Rows from block 6, named by matrix and row number. Rows with one number belong to one attention dimension. Each number is 50 + 12 x the weight over its row's rms, rounded and kept within 0 to 99. All counts start at 0. After the name is the row's rms in percent of the matrix's.
# v: attention value (model.blocks.6.attn.v.weight, 128x128), inputs 0-127
# proj: attention output (model.blocks.6.attn.proj.weight, 128x128, transposed), outputs 0-127
v.39 096:59 45 54 70 70 35 44 59 35 46 69 49 54 60 54 39 33 40 54 56 49 39 71 59 38 38 49 50 53 67 38 57 47 51 26 65 75 48 46 47 84 50 61 41 56 56 38 52 53 43 49 48 48 45 63 36 61 41 75 54 78 59 68 51 52 63 51 46 56 31 36 45 66 64 48 43 49 35 68 40 60 53 56 52 46 37 57 81 38 43 36 45 46 63 47 48 08 46 45 54 63 44 56 46 71 38 54 47 25 57 39 52 46 53 64 51 69 45 42 29 51 58 42 55 38 37 57 54
proj.39 098:33 62 37 48 43 60 49 46 52 62 17 59 53 41 45 58 77 60 30 43 43 47 26 52 58 51 52 62 46 40 57 50 48 58 60 39 18 53 43 44 50 27 51 58 43 48 52 68 47 40 38 55 49 71 42 51 67 63 39 42 16 42 42 46 58 53 35 53 59 43 65 56 40 40 54 47 45 48 51 51 36 53 50 62 48 63 46 59 53 37 48 61 56 42 62 62 97 48 20 59 50 49 41 58 54 75 55 62 49 50 71 46 48 25 45 53 36 66 61 50 33 53 57 44 62 54 39 49
v.40 102:44 54 48 39 64 58 60 50 47 50 40 56 37 50 30 36 68 47 46 57 31 56 60 33 41 37 38 52 57 43 53 56 34 53 32 39 49 39 64 50 56 54 52 58 56 48 68 43 38 78 27 50 41 54 76 43 72 39 61 75 66 36 60 63 58 41 54 48 56 57 42 46 65 51 54 72 51 54 56 54 44 65 13 68 62 39 33 82 41 39 18 48 40 59 47 42 35 44 39 61 50 54 53 56 58 37 63 62 33 49 30 50 42 38 51 51 57 55 62 35 60 44 33 52 47 37 52 39
proj.40 136:48 49 49 65 32 47 41 53 43 37 46 46 60 53 58 59 28 52 56 35 55 54 41 61 49 68 56 49 36 64 48 42 56 55 53 60 57 53 32 58 53 40 57 40 37 60 40 72 72 28 61 42 54 49 24 45 34 59 59 23 29 70 38 41 44 51 48 48 46 41 45 38 34 49 50 23 44 49 58 52 43 47 72 35 24 63 62 71 37 45 81 37 61 34 67 68 55 44 68 39 37 35 54 32 45 71 52 55 50 65 73 61 53 52 40 50 44 59 62 63 46 61 60 48 42 59 38 61
v.41 094:67 43 47 43 50 47 38 46 57 41 62 53 41 44 66 48 48 48 60 43 55 58 42 52 66 61 47 41 63 41 47 47 57 61 40 47 52 56 49 61 28 44 54 44 57 52 42 43 57 50 66 78 63 56 47 53 22 50 11 24 60 46 44 53 37 45 46 44 49 54 75 57 47 31 45 34 44 44 51 52 60 37 79 53 44 51 65 13 58 69 72 48 60 44 39 45 63 48 54 39 46 51 39 50 41 58 43 43 82 51 63 43 56 57 56 47 28 53 35 75 58 56 61 34 57 70 62 72
proj.41 099:40 47 63 52 55 44 66 62 56 79 49 38 60 50 42 50 50 46 46 69 57 44 64 49 48 28 64 65 53 59 46 44 44 35 66 59 72 31 62 41 48 74 35 67 56 45 52 37 35 56 39 51 42 39 62 62 63 57 56 75 65 52 64 41 57 51 41 53 51 52 30 49 53 64 49 66 74 55 31 42 57 52 29 40 77 42 56 40 44 38 38 50 28 75 34 50 28 60 57 50 63 55 53 59 46 33 54 27 47 54 30 42 46 46 56 50 59 33 39 39 49 36 55 56 45 34 52 21
v.42 088:36 52 61 60 62 35 45 45 44 57 49 39 54 56 51 50 51 46 47 51 57 48 63 41 33 28 43 52 47 55 48 58 40 36 39 62 54 41 43 35 79 51 51 55 68 59 46 55 41 50 52 42 44 51 59 45 74 52 78 67 46 47 76 46 57 65 54 43 55 29 17 48 58 62 47 66 44 40 57 48 57 63 58 41 54 55 43 83 32 44 48 45 37 64 32 51 30 40 35 75 67 45 60 37 84 36 54 48 25 53 33 46 43 53 62 50 70 47 60 23 60 54 49 45 44 45 53 41
proj.42 085:52 43 34 49 39 66 43 56 42 36 41 61 38 47 48 52 43 50 48 48 33 49 25 54 54 63 49 58 56 41 51 42 47 56 45 50 22 59 44 48 49 34 58 43 33 45 49 57 46 43 36 57 60 59 53 52 61 60 41 29 38 58 31 55 55 49 60 45 63 52 75 73 43 43 44 32 42 55 59 57 34 69 40 64 28 36 45 45 56 50 45 66 60 29 64 53 84 54 37 38 50 48 42 55 39 85 49 76 55 47 72 42 58 31 38 51 23 60 47 63 32 62 48 60 54 63 44 75
v.43 096:68 57 51 55 50 39 33 54 68 33 65 58 40 41 53 64 45 45 47 57 66 40 44 53 65 68 51 43 59 56 58 43 53 54 52 42 40 82 48 60 42 51 39 38 46 42 37 38 45 38 69 72 73 57 38 39 26 57 25 23 62 42 53 55 39 41 41 50 51 65 63 56 53 29 38 34 38 46 38 57 64 51 57 40 56 50 67 14 74 65 63 48 50 31 49 42 66 43 61 43 47 64 41 50 32 50 51 44 70 60 51 50 57 61 42 47 41 51 33 68 40 63 57 46 57 69 61 65
proj.43 100:42 34 56 49 60 61 69 51 45 81 44 38 56 47 42 47 61 47 50 76 35 40 57 34 52 28 65 61 51 41 43 57 51 48 55 50 70 25 66 53 48 70 50 69 63 44 53 38 33 64 42 39 38 49 60 70 56 60 41 77 52 51 59 41 54 52 35 56 41 44 42 47 54 59 58 55 80 49 30 34 57 55 47 40 68 47 46 46 43 43 42 51 39 75 35 47 18 62 51 53 62 53 35 64 59 42 52 22 45 58 48 46 38 47 63 50 54 34 50 45 66 36 48 49 57 40 50 19
v.44 099:53 43 41 48 47 59 41 48 57 39 49 59 41 29 46 49 78 64 58 48 36 53 32 50 63 55 46 48 70 29 51 33 53 48 70 43 41 56 50 68 45 65 62 54 51 42 48 47 52 57 59 69 50 63 57 58 53 51 23 47 47 45 32 45 58 36 59 52 47 89 56 59 55 44 51 48 38 58 34 60 40 50 28 56 58 49 47 32 75 43 39 48 47 31 54 47 87 58 45 33 50 64 53 51 23 57 56 67 65 51 48 48 45 41 39 53 30 62 50 69 52 52 42 51 78 48 79 57
proj.44 096:46 47 53 50 54 46 62 56 49 60 61 41 67 68 54 44 20 36 47 60 52 42 64 42 41 53 56 45 35 81 42 48 54 61 33 45 75 41 54 54 51 60 48 49 42 47 61 42 62 64 49 39 52 43 48 50 31 58 53 57 66 54 58 50 35 50 46 52 39 50 35 36 48 43 56 39 63 48 46 56 55 44 59 34 49 59 55 53 37 49 68 33 53 73 36 53 06 43 77 45 51 51 49 41 58 44 56 05 45 63 52 55 52 81 59 54 61 37 57 68 62 41 60 39 35 50 26 45